config.toml
model = "masked spectrogram model"
head_dim = 48
gradient_centralization = true
epochs = 131.1
final_lr_fraction = 0
adamw_weight_decay_other_params = 0.01
Rows from block 8, named by matrix and row number. Rows with one number belong to one neuron. Each number is 128 + 32 x the weight over its row's rms, rounded and kept within 0 to 255. All counts start at 0. After the name is the row's rms in percent of the matrix's.
# gate: MLP gate (model.blocks.8.mlp.gate.weight, 768x192), inputs 128-159
# fc1: MLP up (model.blocks.8.mlp.fc1.weight, 768x192), inputs 128-159
# fc2: MLP down (model.blocks.8.mlp.fc2.weight, 192x768, transposed), outputs 128-159
gate.199 105 [113  89 155 103 142 180 154  82  93 106 162 129 131 116 103 170  82 103 108 128 117  76 104 131 103 108  81 113 125 125 148  89]
fc1.199 108 [ 71 126 128 143  99 177 105 104 130 116 177 131 166 141  64 166 109  32 141 125 102  97 103 127  97 103 144 139 121 135 151 145]
fc2.199 098 [177 146 131 150 118  88 165 156  86 150  83 128 154 147 120  90 127  75 148  97 149 108 186 183 149  87 129 120 136 159  81 133]
gate.200 086 [150 154 135 115  57  93 108  61 147  82 125 142 136 153 176 124  93 149 129 122 132 101 177 178 181 152  70  96 122 127 104 125]
fc1.200 098 [132 122 152 120 121 121 107  95 112  90 152  58 119 158  53 135 141  94  86 185 104 122 154 174  86 108 156 161 111 142 169 120]
fc2.200 099 [ 97 138 105 110 125 104 115 123 177 185  89 174  47 114 133 101 133 180 114 127 116 146  96  89 201 131 150  80 146 122 104 139]
gate.201 083 [182 126 174  93 163  49 120 140 132 206 102  92 118 129 138 150 115 145 148 188  88 129 136 132 141 150 148 158 203 132 165 180]
fc1.201 081 [131 174 107  91 156 144 114 169  94 177  91 122  68 113 136 133 204 165 152 169 158 128 129 136 117 178  94 127 144 125 150 101]
fc2.201 086 [164 133 118 152 167  96 116  75 115 181 135 158 168 104 105 104 155 194 148  94 104 107 127 107 165 101 126 134 113 128  90 144]
gate.202 121 [136 145 116 147 175 161 141 159  93 142 175 130 142 112 109 144 150 112 127  53 123 102  83 147 150  92  83 112 124 165 112 135]
fc1.202 114 [158  58 138 143 161 115 142 151 142 182 110 104 152 164 129  85  83 176 133 164 135  99 128 154 126  80 133 154 110 172 153  88]
fc2.202 107 [122 163 135 111 125 141 157  85 101 140 127 114 145  92 137 139 119 140 131 144 158 129 144 104 114 123  83 125 127 171  96 171]
gate.203 110 [122 132 156 157 129 100 135 150 150 164 148  76 123  88 131 164  96 163  86 169 121 169 145 131 146 168 139 215 132 177 149 101]
fc1.203 105 [ 69 147 128 113 155 121 108 104 112 176  83 166 122 127 114 124 218 102 103 142  80 138 121 112 161 139 117 111 122 127 106 154]
fc2.203 094 [120 169 107  72 173 144 167 142 112 172 154 145 119  51 150 129 147 138 115 126  95  95  97 117 148 121  75  52 105 119 105  95]
gate.204 123 [ 70 128 110 180 160 138 120 158 140 127 107 144 154 166 135 134 165  18 116  36 109 138 127 107 125 148 123 136 147 150 129 147]
fc1.204 126 [ 99 121 129 168 102 122 127 140  99 157  95  77 154 149 107 127 137  65 103 116 109 158 158  77  98 135  94 114 111 151  99 137]
fc2.204 103 [172 138 129  83 118 144 105 119 144 101 151 147  97 107 173 148  95 205 132 195 138 126 132 159 143 129 121 148  98 100  98 150]
gate.205 097 [129 158 111 105  99 113 142 147 133 148 114  86 145 120 170 184 191 134 132 112 106 146 158 120 183 163 126 146  85 140 145 135]
fc1.205 091 [126 135 125 136  77 137 143 164 106 142 114 144  91 122 136 150  99 178  98  90  46 115 132 123 169 161 124 110 122  90 161 167]
fc2.205 104 [127 153 123  89 123 162  96 128 100  65 109 158 119 120 145 175 169  72 130 168  78 127 154 146 151 129 152 160 113 167 131 119]
gate.206 122 [116  98 122 137 107 146 135 132 139 194 126 143 126 185 116 108 113 184 175 153 145 210 104 106 122  72 132 173 112  79 163 148]
fc1.206 094 [113  99  84  74 144 108  88 117 179 127 143  95 159 128  39  89 119 123 160 119 155 168 104 115 113 132 137 178 113 103 133 132]
fc2.206 103 [124 182 151 120 128 120 129 109  52 116  98 124 188  78 188 140 157  84  89 145  94  52 140 134 160 139 167  73 128 143 105  79]
gate.207 086 [136 127 167 134 132 171 179 111 152 162 144 165 121 119 149 112 168 155 144 205 103 121 167 114 136 120 116 143 106 129 153  84]
fc1.207 082 [143 123 165 127 171 173 165 169 151 187 133 124 136 153 155 178 145 186 125 118  82  92 138 128 134 117 115  97 116  88 208 127]
fc2.207 090 [139 118 133 132  91 102  53 133 107  44  83 122 135  83 128 138 177  88 138  94 126 138 107 166 121 169 173 127 140 143 107 136]
gate.208 091 [ 82 101 111 167 105 102 129 107 121 145 121 142 151 112 170 118 141  84 134 202 146 109 135 135 104 112  95 155  67 100 100 112]
fc1.208 095 [174 114 106  99 128  79  82 123 141 125 139 212 153 115 115 121 102 114 109 159 144 122  96 129 136 134  54 149  77 164 110 123]
fc2.208 095 [149 160 161 134 104  78 162 141 173 135 138  64 111 168  73 190 129 112 141 163 136 135 140 141  97 106 184 142 122 113 111 123]
gate.209 098 [121 133 143  98 103 100  94 113  80 106 201 135 120 159  83  69 202 165 132  85 171 114 117 168 161 159 138 116 121 148 114 147]
fc1.209 097 [163 122 118 145  94 134 125 121 164  94 128 101 187  95 158 118 108 112 102 170 146  94 126 113  97 133 126 167  95 131 121 112]
fc2.209 090 [100 158 153 141  96 138 112 152 144 112 197 162 124 209 120 108  69 230 103 118 107 161 126 138 105 111 178 159 127 139 153 204]
gate.210 105 [143 114 151 142 211  61 139 125  53 156 125 144  71 154 116 122 166 190 149  65 137 103 178 115 135 196 142 132 146 123 160 198]
fc1.210 104 [142 146  91 114 141 148 118 152 156 103  99 109 108  75 148 156 105 156 201 116  38 138 130 129 150  81 149 130 156 141 122  81]
fc2.210 095 [ 90 154 138  99 102 145 144 110 117 154 132 102  97 151 132 103 101 166 150 126 157 142  95 131 107 137 113 108  65 138 101 175]
gate.211 106 [117 108 164  72 133 115 136 141 170 143 140 162  77 106 149 135 165 203  71 159 158 112 134 106  77 184 166 112 142 146 126 170]
fc1.211 070 [151 168  88 141 150 106 112 129  38 132 152 103 168 136 157 130 109  10 155 130 112  49 165 128 148 119  88 119 142 161 102 115]
fc2.211 096 [126 145 175 108 134 175 131 159 156 149 131 161  82  92 140  91  68 192  81 205 135 100 101 130  87 159 138 112 162 146 142 180]
gate.212 105 [158 121 130 125 110 107 134 161  32 109 137 176 132  95 156 155  96 116 185 121 136 106 142 136 113 152 112 119 140 193 139 155]
fc1.212 091 [116 162 129 137 147 151 137 143 191 174 149 130 123 140 104 147 145 126  78 146 119 123 150 154 183 185  67 153  92 112 134 173]
fc2.212 093 [150 136  86 115 140  80 115 112 112 101 195 166 107 154 179  85  92 120 124  87 187 113 103 117 103 192 151 157  76 177  96 149]
gate.213 080 [107 127 155 105 122  87 116 148 176 137  88 163 123 149 120 134 165  76  81 100  85 102 104 203 158  93 164 167  96  84 180 132]
fc1.213 102 [ 77 117 146 144 107 164 120  68  97 137 112  65 116 127 136 136 186 128 182 157 141 108 159 171 105 153 139 145 190 157 121 168]
fc2.213 094 [172 115 132 114 151 113 157 182 161 145 114 172 119 127  84 162 134 125 126 160 110 155  85  34 168  69  87 149  25 108 103 118]
gate.214 088 [121 129  84 128 175 138 114  76 124 204  73 158  71 112 109 147 118 133 134  73 130 162 119 202 192 134  91 119 146  70 139 120]
fc1.214 120 [126 112 104  71 152 136  87 164 167  69 134  90 174 143 119  87 118  85 158  97 113 143 104 128 117 138 195  83 156  96 100  84]
fc2.214 098 [111 116 109 170 111 127 118 115 156 121 169 118  98 145 121 132 127 106  96 100 153 115 151 141 131 161  87 164  68 189 142 179]
gate.215 103 [ 69 154 118 142 122 149 141 122 116  94 152 155 114 185 101 113 122 215 129  68 106 136 156  96 112 169 114 113 139  66 131 190]
fc1.215 112 [129 110 128 137 123 125 198 165 108 134  96 150  75 144 113 132 255 189 124 113 141 115 126 149  92 165 128 145 126 112 105 118]
fc2.215 113 [111 113 163 133 147 147 127  98 135  82 205 108  93 119 129 105 122 168 129  73  90 182 178 140 131 110 123 154  97 109  87 138]
gate.216 089 [106 119 143 136  79 152 123 158 132 104 116 100  96 149 123 133 175 153 115 116 137 152 119 151 125 104 133 103 132 116 131 140]
fc1.216 159 [171  56  82 144 149 167 144 131 172  87  61 144 114 128 128 158 116  93  84 102 126  99 153  55 138 167 135 104 109  77 109 136]
fc2.216 145 [ 51 150 172 116  67  64 120 130 139 141 148  91  47  87 140 112 136 205 108 116 128 121 159 141  66  89 110 118 151 105 128  93]
gate.217 095 [175 115 116 149 106 113 104 113 156 124 116 122 132 140 146  96 154 145 100 121 131  95 127 111 138  89  96 112 112 112 134 113]
fc1.217 102 [135 125  98 193 145  90  24  97 195  53  90 137 106 158 110 126 110 110  99 145 151 157 100 100 106  78 132 114 148 142 140  90]
fc2.217 109 [124  91  97 147  85 132  85 156 143 183 119  87  91 121 173 220 125 178 182 171 108 119 157 163 113 110 125  95 106 121 112 174]
gate.218 087 [ 70 139 137 101 175  67 105 132 193 151 144 134 147  68 121 139  80 227 105 151 118  81  89 149 155 132 103  59 174 142 119  82]
fc1.218 088 [119 167 144 129 157 163 165 111 110 107 143  82 129 104 132 114  37  51 152 142 134  93 121 170 118 139 160 156 143 172 144 154]
fc2.218 082 [130  91 138 109 173 165 114 131 155 140  69 135 125 100 109 146 151  82 172 152  91 133 140 141 115 125 108 114 175 123  98 122]
gate.219 096 [149  94 106 147 154  91  83 136 148 139 113 121 119  75 133 140 140 152 113 151 121 130 113 120 117  76 184 163 132 148 105 184]
fc1.219 112 [ 65 147 145 134 120  77 149 134 162 136 143 149 114 180  98 111 134  68 119  62 110 152 141 108  91 122 102 123 187  89 116  91]
fc2.219 111 [157  81 118 127 161 183  84 163 136 127 112 106  82  59 161 159 131 148 126 170 139  95  42 119 148 142 168 132 116 187 141 127]
gate.220 091 [111 129  67 181 134 143 157 161  74 138 112 114 157 115 112 141 148  93 148 174  78 174 116 185 144 163 154 158 141 110 118 168]
fc1.220 090 [147  79 146 109 163 148 106 143 134 159 123 129 125 134  92 111 129  99 143  88  77 138 129  78 106 201 140 110 133 141 182 128]
fc2.220 087 [133 120 102 104  83 169 116  89 119  88 155 116 123 133 153  94  99 158 111 124  90 135 109 101 118 126 108 131 101 121 180 151]
gate.221 101 [132 140  90 160 109 143  92  90 106 111  91  74 143 120 199 134 172  97  92 141 105 133 170 175 120 107 109 172 163 130 152 137]
fc1.221 095 [147  64 101 117 170 113 126 118  82 100 143 125 191  46 107  99  92 142 144 129  88 112 130  89 174 143 179 141 126 112 138 105]
fc2.221 096 [130 161 209 141 117 124 102 142 185 151  95 127 147 153 128 151 167  91 125 107 169  96 129 166 126 111 112 144 172 159  69  86]
gate.222 107 [ 93 145 151 162 140  94 110 146  88 193 140 135 124 136 151 134 150 152  85 153 124 110  80 176 108 173  83 114 159 141 146  97]
fc1.222 102 [123  89 139 176 138 135  63 108 165 111 133 178 120  96 118 122 145 144  81  69 122 113 110 142 156 105 143 124 196  84 135 149]
fc2.222 110 [101 100 118 128  97 130 148  66 132  75 119  95 170 108 143 145 138 172 218 136  82 164 129 124  98 151 141 120  86 105 120  98]
gate.223 133 [173  88 135  98  98 100 101 168 136 125 146  89 121 134  87 140 134 184 165 153 203 112 136 145  90 131 171 145  69 126 125  86]
fc1.223 116 [ 72 111 119 120 142 151 144 167 107 103 124 166 122 163  86 153 171  71 117 111 152 209 137 105 139 147 142 161 179 144 136 129]
fc2.223 115 [170 140 124  96 103 115 133 145 159 139 130  94 123 130 107 111 139 158 135 123 148 105 118 213  92  79 150 113  44 102  94 106]
gate.224 092 [163 151 137 120 123 174  90 103 107 107 142 116 122 143 176  92 138 179 153 132 131 145 136 124  79  64 117  94  91 124 125 136]
fc1.224 105 [132 162 103 149 132 137 108 123 119 146  89 116 172 152 180 146 136 152 154 141 145 114 149 109 174  83  98 100 105  92 113 112]
fc2.224 100 [ 99  72 134 130 143 123 192 151 146 125 179 138 104  91 101 155 141 136 111 127 162  67 123 152 160 204 123 141 166 104 148 127]
gate.225 077 [124 144 147 106 111  86 142 114 176  63 122 177 109 125 138 126  75 148 133 134  93 160 131 153  95 117 139 127 125 112 123 121]
fc1.225 077 [155 123 157 141 157 171 117 111  86 121 164  69 150 141 105  71  75 138  87  76 151 126 110 149  62 146 123 123 123 144  92 174]
fc2.225 076 [169  88 160 131 110  82 129 112 159 116   0 187 126 125 149  84 146 157 124 151  93 122 125 110 132 161 148 103 141  85 140 114]
gate.226 103 [113 194 137 123 164 150 117  93  93 128  72 123 133 120 101 192 113 124 132 101  98  71 145 117 133 134 128  97 131 148 116 173]
fc1.226 097 [180 141 118 130  97 154 162 138 146 108 157 125 116 119 116 157  70  51 131 148 130 101 155 111 138 115 154 158 110 100 113  77]
fc2.226 096 [134 151 158 114 156 119 129 143 184 158 174 150 175 133  92 132 102 196 102 163  86  69 173 161 102 110 153  88 115 165  98 178]
gate.227 104 [ 70 130  75 112 133 116  96 166 114  56 171 131 150 139 153 149  63 121 113 130  84 138 116 205 160 147 102 175 192 182  41 170]
fc1.227 118 [136 130 126  98 113 135 153 112  91  74 112 121 116 158 174 158  95 175 132 144 129 112  69 131 154  76  54  95 150 129 129 183]
fc2.227 110 [162 109  98 113 107 112  88 128 103 167 137 139 134 128 136 130 188 141 163 145  59 181 134  67 143 112 173 126 121 111 102  96]
gate.228 103 [135 102 194  80 140 139 111 145 172 140  53 163 102  72  97 141 111 133 151  90 174 168 155 150 201 100 109 110 157 161 141 150]
fc1.228 099 [139 120 140 121 127  99 131 148 142 151 130 121  52 145 132 126  80 155 121  95 125 109 214 177 161 109 130  95  73 141  48 133]
fc2.228 086 [186 139  87 137 134  60 130 117 109 174 131  67 135 112 119 111 163  28 125 172 126 114 101  78 114 122 147 162 136 136 125 109]
gate.229 061 [ 86 135  98 119 100 153 140 122 105 101 117 102 101 125 162  88 149  69 129 119 164 141 130 118  91 104 162 147 114 166 140 100]
fc1.229 071 [202 138 119 160 141  85 154 151 129 129 112 127 133 152  83 151 220 106  83 104 125 150 126 130 148 110  86 138 132 111 160 148]
fc2.229 074 [119  93 156 156 138 137  88 110 147 111 104 105 152 116 153 105 157 100 137 111 130  61  97 118 161 124 129 120 155 118 121 128]
gate.230 091 [ 96  78 127 172  78  94 183 131 108 175 171  62 137 105  98 136 127 102 162 111 107 153 122 164 115 123 178  99 169 113 170 118]
fc1.230 071 [142 133 154 134 102 115 173 115  63  97 174  77 142 116  92 186 172 161 149 166 140 131  91 152 100 120 138 106 120 166 155 124]
fc2.230 093 [113 125 121 100 136 144 106 139 188 122 176 180 129 136 128 107 101 102 129 117  72 161 123  92  92 110  90 136  91 134 144 109]
gate.231 085 [ 44 111 117 142 145 188 110 116  88 145  99 121 107 157 106 194 187 149 133 124 114  94 103 125  86 204 145 135 121 142 145 113]
fc1.231 087 [126 165 156 159 112  91 141 163 136 139 115 101  86  91 125  69 179  56 138 156 132 124 133 149  78 119 112 139  78 117 175 111]
fc2.231 077 [163 114 137  89 117 103  84 111  82 139 145 139 123 128 104 125 159  87 104 122 151 138 137 132 147 116  74 166  80  97 169 114]
gate.232 119 [111 139 126 152 163 151 156  62 165 138 135 115  98 140 155  75 130 173 191 140 179 130  76 159 130  67  94 177  96 160 124 140]
fc1.232 105 [145 180 127 108 143 109  86  57  97 116 104 164 143 139 157 138 120  80 129 106 138 124 111  99 179 125  64 146  70 181 156 117]
fc2.232 112 [155 160 158  58 142 140 186 146 156 145 110 138 153 119 103 118 128 159 129 172 114 124 121 132 134 160 107  89 139  50 110 174]
gate.233 107 [129 146  89 151 167 140 159 150 109  66 152 173 123 122 127 113 125 141 116 113  91 181  91 141  80 133 100 130 118 155 132 142]
fc1.233 091 [179 175 161 104 138 159 128 109 136 155 122 159  91 132  87 119 248  82 125  96 111 114 131 133 114 183 181 117 119 135 115  84]
fc2.233 104 [124 117 102  94  73 133 157 135 143 138 111  89 122 126 193 185  90 217 129 117 128 108 113 104 169 114  98 162  83  89 134 114]
gate.234 110 [136  99 135 186 104 175  88 135 124 153 156 185 131 104 130  85 169 185 164 160 111  71 128  66 120 127 119  83 170 133 102 147]
fc1.234 089 [177 110 120 134 149 136 143 182 129 121  63 115  89 146 142 182  92 105  58 145 114 150 127 143 132 144 140 108 126  84 196 115]
fc2.234 097 [ 95  78 164 145 140 143 109 144 134 138 180 178  87 104 128  96  72 117 102 195 131  96  86 105 112 102 167 119 169 144 112 137]
gate.235 079 [109 144 108  83  53 171 133 171 104 133 116 102 150 126 122  87 146 155  96 115 202 124 137 126 145  99 110 124 127  87 181 166]
fc1.235 103 [106 153 156 123 149 145 169 140 155 170 150 141 118 132  80 101 130 140 102 175  86 103 164 123 139 124 122 129 142 120 141  48]
fc2.235 095 [149 127 142 169 130 141  60 127  62  94 143 139 124 175 156 106 145 102 143  80 134 122 130 121 132 109 117  87 116 199 145 155]
gate.236 094 [178  85 152 113  67  84  92 128 174  96 127 190 100  99  88  95 126  96  94 124 131 175 133 139  61 129 115  84  80 152 145  84]
fc1.236 094 [128 101  78 110 108 171 148  86 193 127 137 128 146 128 154 146  84 162 155  98 148 106 144 127 160 102 134 185 138 113 134  86]
fc2.236 084 [122 154  57 128 185 200 179 102  78 155 139  87 156 152 128 137  85  97 118 173  95 143 153 117 122 129  96 112  85 115  74 143]
gate.237 095 [151 153 126 110 163 128 104 104 147 165 105 179  99 102 100 136 170 157 125  92 146 150 117 131 143 144 113 135 152 111 126 123]
fc1.237 109 [ 57 155 119 114 139 165 114 164 131 134 153 101 155 176 132 150  78 110  85 100  84  69 106 110 125 125 117  95 113 148 144  62]
fc2.237 092 [ 52  90 168 109 152 150  90 117 147 106 102 148 125 102 111 113 105 164 170 132 114 155  64 121 207  85 136 118 214  82 169 108]
gate.238 110 [122 160  99 119 107 117 157 128  92 159 190 124 121 146 125 175  71 141 153 134  98  97 135  72 119 118 120  89 142 167 103 156]
fc1.238 102 [115 179 126 132 133 154  87 103 147 117 141 128  70 150  93 121 145 154 119 107 192 101 113 163 117  81 134 175 185 111 173  95]
fc2.238 100 [ 81 101 117 168 125 128 127 112 179 123 111 102 138 187 128 139  83 217 147 189 156 100  88 109 165  83 181  86 162  88 171 130]
gate.239 084 [125 119 181 110  89 143 138  94 130 142  80 170  61 138 144 139 151 195 139 119  58 148 139 133 121 142 195 120 193  81 106  78]
fc1.239 083 [129 164  90 107 137 133 123 146  80  99 131 134  67 160 105 198 152  83 133 185 138 151 130 103 138 152 119 167 179  99  98  96]
fc2.239 081 [183 106 168 120  87 110 150 132 205 157 109 168  96  94 125 124 141 174 133 190  91 124  94 155 157 119 101 133 122  94 169 144]
gate.240 077 [164 109 146 152 128 128 157 159 173 105 138  82  74 121 146 184  81  91 175 140  87 189  70 109 142  93 129 117 104 109 112 122]
fc1.240 093 [155 179  56 128 175 158 145 139 146 124  91 145 167 144 122 128 149 128 106 176 169 144 115 133 231 104  82 121  99 109 121 149]
fc2.240 092 [158  56 186 148 117 147 137 157 100 115 144  89 113 115 139 112  65 104 187 117 141 119 140 126  54 191 141 171 154 101 147 104]
gate.241 086 [118 104 136 164 158 132 136 115 135 127 163 173 181 124 116  69 134 177 165 192 146 164 135 163 127 168 106 123 120 120 126 154]
fc1.241 096 [134  89 106 188  84 128 153 165 127 174 119  94  97 123 156 126  75 141 110 157 127 116 111 127 110  90 124  93 142 127 194  91]
fc2.241 102 [ 98 147 160 102 131 109  86  69 127  98  52 189 137 125  91 110 120 200 140 106 121 140 146 103 174 167  77 110 153  79 107 130]
gate.242 108 [113 134  82 192  89 100 143 216  70  85 149 104 172  99 135 140 137  92  78 117 153 172 171 114 118 121 167 174 145 172 110 133]
fc1.242 085 [112 159 137  92 128 131 125 157 100 131 147 151 134 155 158 156  58 187 115 138 115 163  65 113 144 114 133 120 152 124 192 133]
fc2.242 090 [150 133  91 171 158 152 163 185 144 156 117 135 147 114  97 179  97  97 175  94 140 124 159 156 110 144 139 138 110 145 129  95]
gate.243 114 [109 100  85  85 102  94  61 178 138 113  82 130 118  92 128 153 128 111  84 159 103 110 163 129 113  78 140 146 105 107 154  85]
fc1.243 125 [ 94  62 119 144 103  74  87 166 107 118  91 123 101 124 105  85  92 123  77 156 157 112 161 133 114 142 146 157 174  92 159 100]
fc2.243 119 [143 169 144 110 150 179 175  67 111 144 127 134 166 131 149 181 131  67 165  80 128 149 100  93 138 154 112  88  82 174  92 161]
gate.244 078 [115  83 172  97 152  73 139 115 129 157 111  98 126 134 123 103 131 158 172  90 169 119 114 150  72 115 100 161 116 115  86 120]
fc1.244 089 [193 121 128 163 128 124 175 114 114 148 157  96 121  79 114 127 101 131 151  95 151 126 138 187 175 114 135 182 122 229 124 154]
fc2.244 110 [148  40 166 134 133 158 109 109 120 108 132 139 109 181 150 146 138 151 108 130  83 203 129 117  74  94  70 165  85 136 109 171]
gate.245 083 [151 158 155 100 164 123 119 131 123 114 135 123 123 155 128 181  56 140 143 135 152 157 158 150 154 153 116  88 164 143 137 120]
fc1.245 103 [164 149 146 100 120 110 104 150 143 147 154  97 146 109 149 127 131 214  98 119 148 126 131 115 135 123  48 104 103 138 123 101]
fc2.245 100 [ 68 141 155 184 159 105 153 112 144 109 106 145 188 124 113 132 212 134  98 124 157  89 112  72 162 106 127 103 146 161 148 117]
gate.246 101 [127 110  96 179  94 159 155 166 108 169 118 117 136 122 105 106 143 137 167 167 135 120  79 112  98 104 100 162 151  85 184 175]
fc1.246 110 [126 123  81 108  94 140 104  53 127  73 129 154 189  66 107 193 171 122 146 184 218 111  86 163 101 160 123 148 145 153 129  99]
fc2.246 097 [154 118 163  75  68 114 184 157 136 168 112  83  95  98 165 118 103 182 175 144 141 117 133 117 123 134 125 127 129 111 107 143]
gate.247 075 [118 158 125 131 121 137 166 170  79 121 142  81  87 156 157 152 186 171 132 138 181 111 153 140 172 105 133 121 169 139 140 131]
fc1.247 115 [130 114 193 158 132 140 112 124 170  87 126 141 121  96 190 166 178 166  97 142 125 119 156 161 152 115  80  64 149  86 121  98]
fc2.247 105 [135 181 113  81  80 120 105 124 109 106 151 168 128 124 151 101 145  67 179 101  75 145 100 121 116 129 151 125 119 132 128 170]
gate.248 088 [161  97 152  81  76 120 154 148 143 162 146 168  99  75  94 149 128 197 147  84 137 146 103 130 111 185 111 139  98 170  77 118]
fc1.248 088 [ 85 170 126 154 196  98 103 138 120 137 112 130 178 133 123  80 153 100 159 140 138  91 186 104 104 140 135 127 140 102 150  38]
fc2.248 099 [164  94 158 183 116 127 110 112  80 112 141 141 140 147 119 181 194 102 103 133 118 168  85 148 147  75 127 101 119 134 144 195]
gate.249 096 [147 119 180 132 103 106  83 140 130 120 166 121 147 102  92 137 130 154 135 177 102 169 120 122  92 135  69 101 184 128 107 134]
fc1.249 092 [145 132 113 146 147 157 177 131  85 102 167 129  89 140 127 123 110  50  89  85 206 128 166 114  52  77 133 151 180 132 168 116]
fc2.249 119 [119 121 180 113  34  94  93 155 152  97 145 117 170 117 141 108 125 116  75 134 101 120 146  78 151  35  94 152 186 135 109  92]
gate.250 091 [100  73 127 135 112 151 144 148 152 163 149 133 101  81 136 171 127 209  98 127 122 118 127 108 112 128 140 150 138 160  73 177]
fc1.250 101 [123 120 101 118 103 117 166 171 154 178 115 158  58 153 125 143  55 169  91 134  92 161  89  97 164  87 173 166 164  73 124 109]
fc2.250 101 [166 163 114 148 135 124 127 102 100  80 148 106 184 102 120 120 144 109 149 160 128  99 168 161 121 161 113  95 137 177 156  88]
gate.251 044 [ 69 133 181 104 157  97 151  91 102  88 119 118 165 149  95 190   0 110 142 165  77 117 131 118 123 117 166 148 161  98 153 112]
fc1.251 034 [117 143  93 127 110  66 123 135 173 163  90  90 127 104 161 159 181 209 115 121 116 118 126 127 119 136 118 107  75 144 155 149]
fc2.251 034 [110 108  86 143  95  89 169 124 119 130 136 130 152 143 144 126 184 113 106  89 103  74 120  98 175 149 100 121 156 130 159  90]
gate.252 081 [163 127  65  68  97 131 137 157 175 156  52  95 133 165 124 124  86 118 135 152 179 198  94 148 188 106 123 136 134  71 130 147]
fc1.252 075 [110  78 100 127 107 131 174 111 117 139  87 136 123 135  99 110  83 158 180 119 101 137 119 161 140 108 158 120 117  85  89 134]
fc2.252 088 [115 118 141 148 121 102 147 124  79  94 124  72  98  51 144 181 155 141 137 112  84  91 127  98 127 149 136  87 116 182 159  66]
gate.253 092 [144 127 127 141 152 125 107 122 152  64 210 169 136  93 183 132 162 147  93  68 105 133 112 114 177 186 137  92 179  69 107 141]
fc1.253 105 [123 145 157 132  55 130 114 169 102 101 195 131 155 149 137 155 151  94 117 134 126 124  86  55  83 163 134 132 137  96 115 133]
fc2.253 104 [116 135 150 101 122 122 125 121 131 164  37 115 142 129  43  84 121 108 166 168 136 136 184 139 127 121 128 179 140 176 166 135]
gate.254 143 [132 127 149  58 117 136 106 123  74 195 105 164  93 126 123 140 100 145 167 115 142 130 141 122 136 108  81 143  93 130 150 187]
fc1.254 124 [128 173 161 126 106  70 133 160 179  77 101 131 159 154 190 101 177 110 140  97 104  93 186 114 122 127 160  84 112 156 113 175]
fc2.254 138 [146 102 106  85 141 178 130 112 125 157 111 151 115  81  99 179  78 120 143 134 140 141 111 144 163  99 111 122 133 184 101 108]
gate.255 106 [104  99 128  87 127 148 127 123 147 134  81 150  99 197 116  99  75 116  88  92 133 131  71 178  68  90 137 172 101  83 155 151]
fc1.255 112 [141 108 102 145 104 126 150 131 100 103 171 158  95 160 139  55 120 172 105  89 112 107 137  92 132 119 114 136  99 118 113 144]
fc2.255 095 [124 125 103  90 107 111 130  89 141 120  88 143 158 151 100 116 142  93 123 129 182 102 186 203  89 138  94 140 137 121 168 130]
gate.256 084 [ 91 148  77 140  82 107 116 117 147 101 136 157  79 185  91 149 166 132 151  92 179 142 178 124 130 126 155  84  94 167  95 110]
fc1.256 105 [106 103 129  51 142 179 174 122 107 155 153 118 119 162 137 137 127 145  88 146 109 191 120 100 193 157 100 102 170 150 154 130]
fc2.256 102 [ 62 120  71 179 131 118 139 122 103  93 132 157 112 171 110 177  38 124 129 109 129 117 175 162 137 144 126 142 101 108 111  65]
gate.257 107 [115 144 130 165 139 114 106 144 140 103  90  93 142 123 178 137 175 140 102  93 120  63 185 135 152 136 125  33 105 185 120 100]
fc1.257 120 [148 125 112  55  76 131 122 135 158 152 141 164 121 121  61 160 142 216 176 131 176 142 110 130  77 118 116 177 106  74 143 123]
fc2.257 109 [102 116 148 180 182 174 126  93 104  91 100 100 111 122 226 119 132  44 108 130  94  96 165 122 152 153  94  80 160 177 111  96]
gate.258 105 [121 129 125 129 107 151 127 112  43 124 154 154 103 136 166 114  90 128 123 128 140  93  98 184 125 131  63 119 180 194  86 131]
fc1.258 088 [146  67 115 135 107 147 127 148 170 190 137 150  81  79 127  80 160 154  97  79 131 161 151 114 131 138 123 169 159 136 130 120]
fc2.258 105 [166 160 163 113 123 184 233 192  73 162 177 176 126 132  93 104  99 115  89 111 104 139 135 124 142 106  83 125 111 165 113 107]
gate.259 041 [110 162 140  53 123 137 135 108 134 194 115 163 108  71 140 148 119 152  95 128 130 156 121  84 128 125  83 150 121 128  83 158]
fc1.259 045 [137 102 104 198  99 142  96 150 143  75 117 107 136 154 142 101 152  91 176 113 116  76 164 177 141 157 161 130 146 108 130 129]
fc2.259 048 [161 151 138 106 182 159 144 112 161 195 152 181 166  64 116 168  95  94 100 146 160 173 126 122 124 154  63 137 109  84 136 165]
gate.260 134 [115 128 130 166 108 133 113 112  81 115  89 104 116  96 118 124 102 163 123 125 184  95 115 136 112 119 125 105 119 123 146 137]
fc1.260 104 [115 128 135 171 129 129 141 115  84 174  98 128 128  92 160 152  92 109 113 120 119  98 162 103 141 113 126 110 115 105 148 178]
fc2.260 115 [132 141 123 155 133 112 145 127 176 131 149 167 119 139 130 145 163  37 127 168  87 150 152 164 120 113 135 106  94 144 106 114]
gate.261 092 [123 120 196 107 114 166 131  89 101 102 132 123 150 111 151  55 137 124 148 123 120 131 131 138 133 126 103  88 160  85 113 121]
fc1.261 089 [139  90 116 118 108 102 170 119 136 139 121 171 150 140  89  95 149 137 113 143  64 128 108 199 109 107 166 175 158 105 122 135]
fc2.261 106 [149 157  56 124 108  71 109 190 146 178 138 146 115 105  71 171 132 165 111 134 162 125  98 123 126 133 120 126 131 225 113 166]
gate.262 107 [ 86 125  81 151 165 119  77 181  94  76 128 144 102 139 103 150 109 139  96 190 109 121  48 130 146 137 145 170 118  91 133  96]
fc1.262 136 [131 125 107 173 135 148  97 126 125 142 145 136  96 100 137 130 116 101 116 117 117 160 139 149 173 113 132 120 112 183 101 137]
fc2.262 099 [126 168 133 114 133 210 156 139 130  66 138 186 133 171 107 178 138 139 111 136 112 164  94 158 128 121 109 157  90  77 116 113]
gate.263 122 [123 132 131 106 159 155 114  67 125 122 107 131 132 127  90  80 130 131 147 163 180 139 163  91 138 120  83 132 109 202 141 156]
fc1.263 134 [ 90 118 157 119 136 123 106 107  85  75  66  60 116  87 149 141 107 171 120 160 151  26 129 152 101 135 185  70 134 113  27 122]
fc2.263 116 [135 157 125 127 147 170 175 114 121 159  96 134 137 129 104 101 113 131 137 138 124 164 112 178 117 110 127 141 140 173 172 124]